From a checkpoint of a small sound classifier: arch tc_resnet, norm batchnorm.
Rows from block 6 of a small sound classifier, named by matrix and row number. Rows with one number belong to one channel. Each number is 128 + 32 x the weight over its row's rms, rounded and kept within 0 to 255. All counts start at 0. Numbers have three digits each.
After each channel's rows are labels from the 100 clips, of 14848, where the channel reaches its highest value: "top examples" is what is common among them; "loudest" is the band of the loudest frequency at the time of the peak. Only what is clearly more common there than usual is listed. The data: drum patterns on synthesised drum kits. In brackets: how many of the 100.
# convs0: first width-11 conv (model.blocks.6.convs.0.weight, 144x144x11, each kernel summed), inputs 0-143
# convs1: second width-11 conv (model.blocks.6.convs.1.weight, 144x144x11, transposed, each kernel summed), outputs 0-143

convs0.128:115097102050121084137099124142153115152103139146134120101074085132078145131064118149140144125142074134056131141120109103135127112108091073055135074106027131106100103114108120071123091103104052113164094104152194101150086122046134101069117113134111151146080084110112128091051108124067134103084132128111135121108133070132114143126145082127128151128116084106139090124110144114050125108145127124105099136147095146063125166110106102099137
convs1.128:073098090119146178111051164140174071070115129120114092154142175109089134169101078131155104164136080102158068154137108082144129064114106095125126147137119115140094100143119111173097117124149078134107156082055144116110109124109155154142061101143145128123112129146124156100102117151122115081132085139099142139160147118094113139147127046069143090049107115094114142120132076111162155153105143155144124091044159119140022074106126119115122
top examples: dembow (75); tempo: 70 to 80 bpm (69)
loudest: 250 to 500 Hz (25)

convs0.135:091107111124132134145123200165180153186174148179158110122164076126150142153108110179147142160132124181103113180080165120179177088118108095150173154093048113145136074106130104141124117085137150076171060142164161066099168156064183127141109104162156149143148111128069133133063152101118168096139151152111182132110111125162163166146149126126165129082153143135141144132146139142065142132144082106136128172120092118057108151089125174121088
convs1.135:153143113104147145144156115100122089126145115153226123053096127129186132090100113139122205119137129154144064078114138130094129103107117127210177084135136146119166100141094111142078107096146092146012067078147145095114119066107141165121211127147076153162118122096126096089112132124096154067139132146101105126158125092096134113146096127160068107164121102139152099160150151121141122166134130156140094091111104153112136078067132117098146
top examples: tempo: 70 to 80 bpm (38); breakbeat (37)
loudest: 1000 to 2000 Hz (27)

convs0.73:117112154000140126117143135154151171132115143143132133147077125149069148103075140144148112168145084125114168167140126077072180121129124070134135107136094148128143122162149151117141126113131047120136115124162161115177129081056103131058158061120111144153127102128110147122107110174099153141116178151129113136096129110133124170163145125147133111143131130121133115146125163128103168085135162172133127102132137116099055188063096022136124
convs1.73:101102116028164145136074110110137128152112173174147135125142163115074150120070128135117085142133091082126001110074138086135103135106153098133103097127158119127116077136119100147137136150142061139136138127111126118085087111093150095065073100148151139112134106125139143080133118143144061097125128119129151138118130119085114118117084108074112150087138083162128126070117114089189138111103158184123079155011132132108125127096128098080130
top examples: half-time (36); shuffle (32)
loudest: 4000 to 8000 Hz (48)

convs0.127:151189127185133112178092136157164162137122106147155171133195120126089149111083102174140124121143171197156123125139123100121126132182088086122150087166101156095146093121149115147120133149138127115122138149119112144143168149073129130156121041191090126100092020123100131119133114148082145176152121120078056116147144149130165086148178088110041105151130112120182139119105180156132142162079128099126107157154172116114122172120091203108108
convs1.127:119100147145113093076085077106149133100167126134135079094129166134070112049108215118080127116136110180157173158097099111122126132133118094071128141128139061102133111119108127144100138190100106129119106061113142008102155100120072108190089115116144129067126099137133104109133113111106144107094079080140114124095133110148166147119171097069131148123131097065137208096142114146102147132073061129138158110164110116136125142135109115101099
top examples: shuffle (32)
loudest: 4000 to 8000 Hz (53)

convs0.84:174098164061154176100133072126112155111054140142089097150097140132084118072086135096128085125120096101155121114148137110042082109106154111166147128128105146152129096139158133100114150111104125135131128063099171074116102059056093100052153138118118161104110139097085106086160087136147106124098209090081132125146119156126089135152122098130120154094164171135080179170133139134143122121109118140101172111097116043089091077085112134103112
convs1.84:148075138176106038130140088138065132129102099136123178101100125122160172130138175068116099144101156076063199149082124106063137112176184148107098148119111157136120073163071127134146134113112107155143171149115106087074071098150094095076122107148135133114148110103097136121156113093096078122116107126187121124149151147162158135105113155137081143092125098163128024105154110077127172142141150109149133162091130112127215132153120153144120
top examples: tempo: 70 to 80 bpm (79); shuffle (57)
loudest: 4000 to 8000 Hz (49)

convs0.55:151117141035120107111112111082152166162135134179128121081071137099130123117036115098103117174109183053160104133137108055189148164129071036142148086110149109140140123141104119099103106122086107108137165131096118196133095101046146160076102087160113146110136071124139086099139134099125107145139139094117135136084130118123119135138146101150134097117127088129104075113125124109143146117154136115126089106162107145098065072054180109157112
convs1.55:088133107070103091070122120042138102119098122113151114145114142130139125085081182120088106112118196104167078115097149063154116174104117051108132125128116097126103051117111089110083127143122143095065193093116120165118103102057147100067090167109107148133139142076186130145114135150092093115156130114095128103167134147129050171134131145130120094125090134148099085082115145073097113141099148142118138133110125102169072052111108103101126
top examples: tempo: 70 to 80 bpm (54); waltz (35); rock beat (30)
loudest: 4000 to 8000 Hz (55)

convs0.28:112094151021129125126131116161125089117080100105132112146087117129100129073093131034120132086059111086135093128110107082134111114073147107128157090118113125099112106119133064119134122085049138089128136062085188155160095091089102102079158143119136167144085142089102101106100101123086132129109176101099115153175128133135124125153136058126169119088121107105068133154135131106112122117082150138112135102106130124044097082079108065097120
convs1.28:133085102148097024145143070059083102122129081153152129140055150108109101113136113105073151130156146073065217091121145140074121149150164155146030201139129162159152131129112112155113115119131098111127110131182101166115101123069151114104085130135116093127112130130115179105156117094125060069119168115123133112110166160147090107140133219158115119112135103140103098112115109150066118130153131107134142108100123093105148081139127164137127
top examples: shuffle (78); tempo: 70 to 80 bpm (75)
loudest: 4000 to 8000 Hz (61)

convs0.10:086119109077128117111084088157111106152155118126135119141098101039146146096134130135143085100138101101125105114090109112105119118112089101115132125128058086115145093095091122098135108101144150101144103079130120098077093098056112081123153062073136135080133072093137081146132109092091131136139149113101089081155118113129141132090108060127107092096136140079062107161140133116104098133123061091115083139184111130054073095077047120074073
convs1.10:171150090164131136169101133088134113108125136150149121156135171112141080090153033127115177097107141117148164147137122120083139156162109135110113143135127127163144096125149150104129130118099129136162174147052104006193152171155123137154123111119078146089094132121145163170117088107143127151115114106139132087215165159128073208138141032155103066100097137157102092116119117073110107131167152092111115121137138156185119134172115167123098
top examples: tempo: 70 to 80 bpm (89)
loudest: 4000 to 8000 Hz (54)

convs0.119:110101145067135154130122080124075094115095145086137131121114140102109141107119117096122092093080051083076128100113108122020114093117120132137139140121114124126147097157134104115134114070108085127060086073133133102122078042055100074080142124146115103141099176066052119125146126135114124093098127127112117126141154154110131115140161111125126109091158111101143135127126131132139148121078111154124156105078137041085090085071061065150118
convs1.119:147101089142117130150111099175027075124119113106097139073074075121126139079104129092127121130151188069075151133063111069075144090155171073127103141101074134139138090139103104120120086113151163116090100102097103139116061059154110089164106067103074113113133101085122134120116126143118126106085125129155076124115124090132106094104106149127081101116100114119144068122143143149117139072118140084135069104064102085099137126142076151167158
top examples: shuffle (34); tempo: 90 to 100 bpm (33); tempo: 70 to 80 bpm (31)
loudest: 4000 to 8000 Hz (56)

convs0.96:103135154106130112118096124186138131141094163134116108148133129145103116108130134142123110096142046137133106093098101177085094108115079131097113097098077106129098114067110100035139101062132127074125063062123136051128131125126121065155131104122117121103052142115076122122077101095085136089063148119124121166134157085125146135123127090128114099075140142087129137139112115111092115133096185120101093108154131028102103096098103070083070
convs1.96:090114143128128188124080126146133104116142075113141119142120139130114079088194129135137086142123056140106098117090070111092125075102140094110110157124122092124128133117131177140125137177138134151049093067085110069095077095192135114212169104134134115077141067158108090150141128123103159089163097138097101098146133139131140141094170133076074059151113119041129134113126120162094162121067118134138092117055135150149087098100100119139169
top examples: tempo: 120 to 130 bpm (67); tempo: 80 to 90 bpm (33); rock beat (26)
loudest: 4000 to 8000 Hz (54)

convs0.20:151139171103139145133071107111190195149116159166153170103128180205143154112164141163159068157154128161122095135101118136135131177182110099127111079133090097092124121136158123095135138123112148133128103162146166107134161138078088104143150057110126116107171105183210150173133111134132163083137140123158075153120170146121146169115123100088152049145101142139103102154136133172176109093145155167136133120193169022142078138136126088151097
convs1.20:129146134148087126093046105070103156132156155094090140062132157138131125126088137107112108107143081170115162156134136115131100131128149128105103099149090111122123062141130116145095109192101191173134180061078125064112088081124075088161079149160156159086122148121155070086151135151076146152101112128255136142130123138147145125118143109089133155124125046077148159142140112120113142139068137134133164143129125120113124118110046088129105
top examples: tempo: 70 to 80 bpm (37); shuffle (27); random hits (26)
loudest: 4000 to 8000 Hz (50)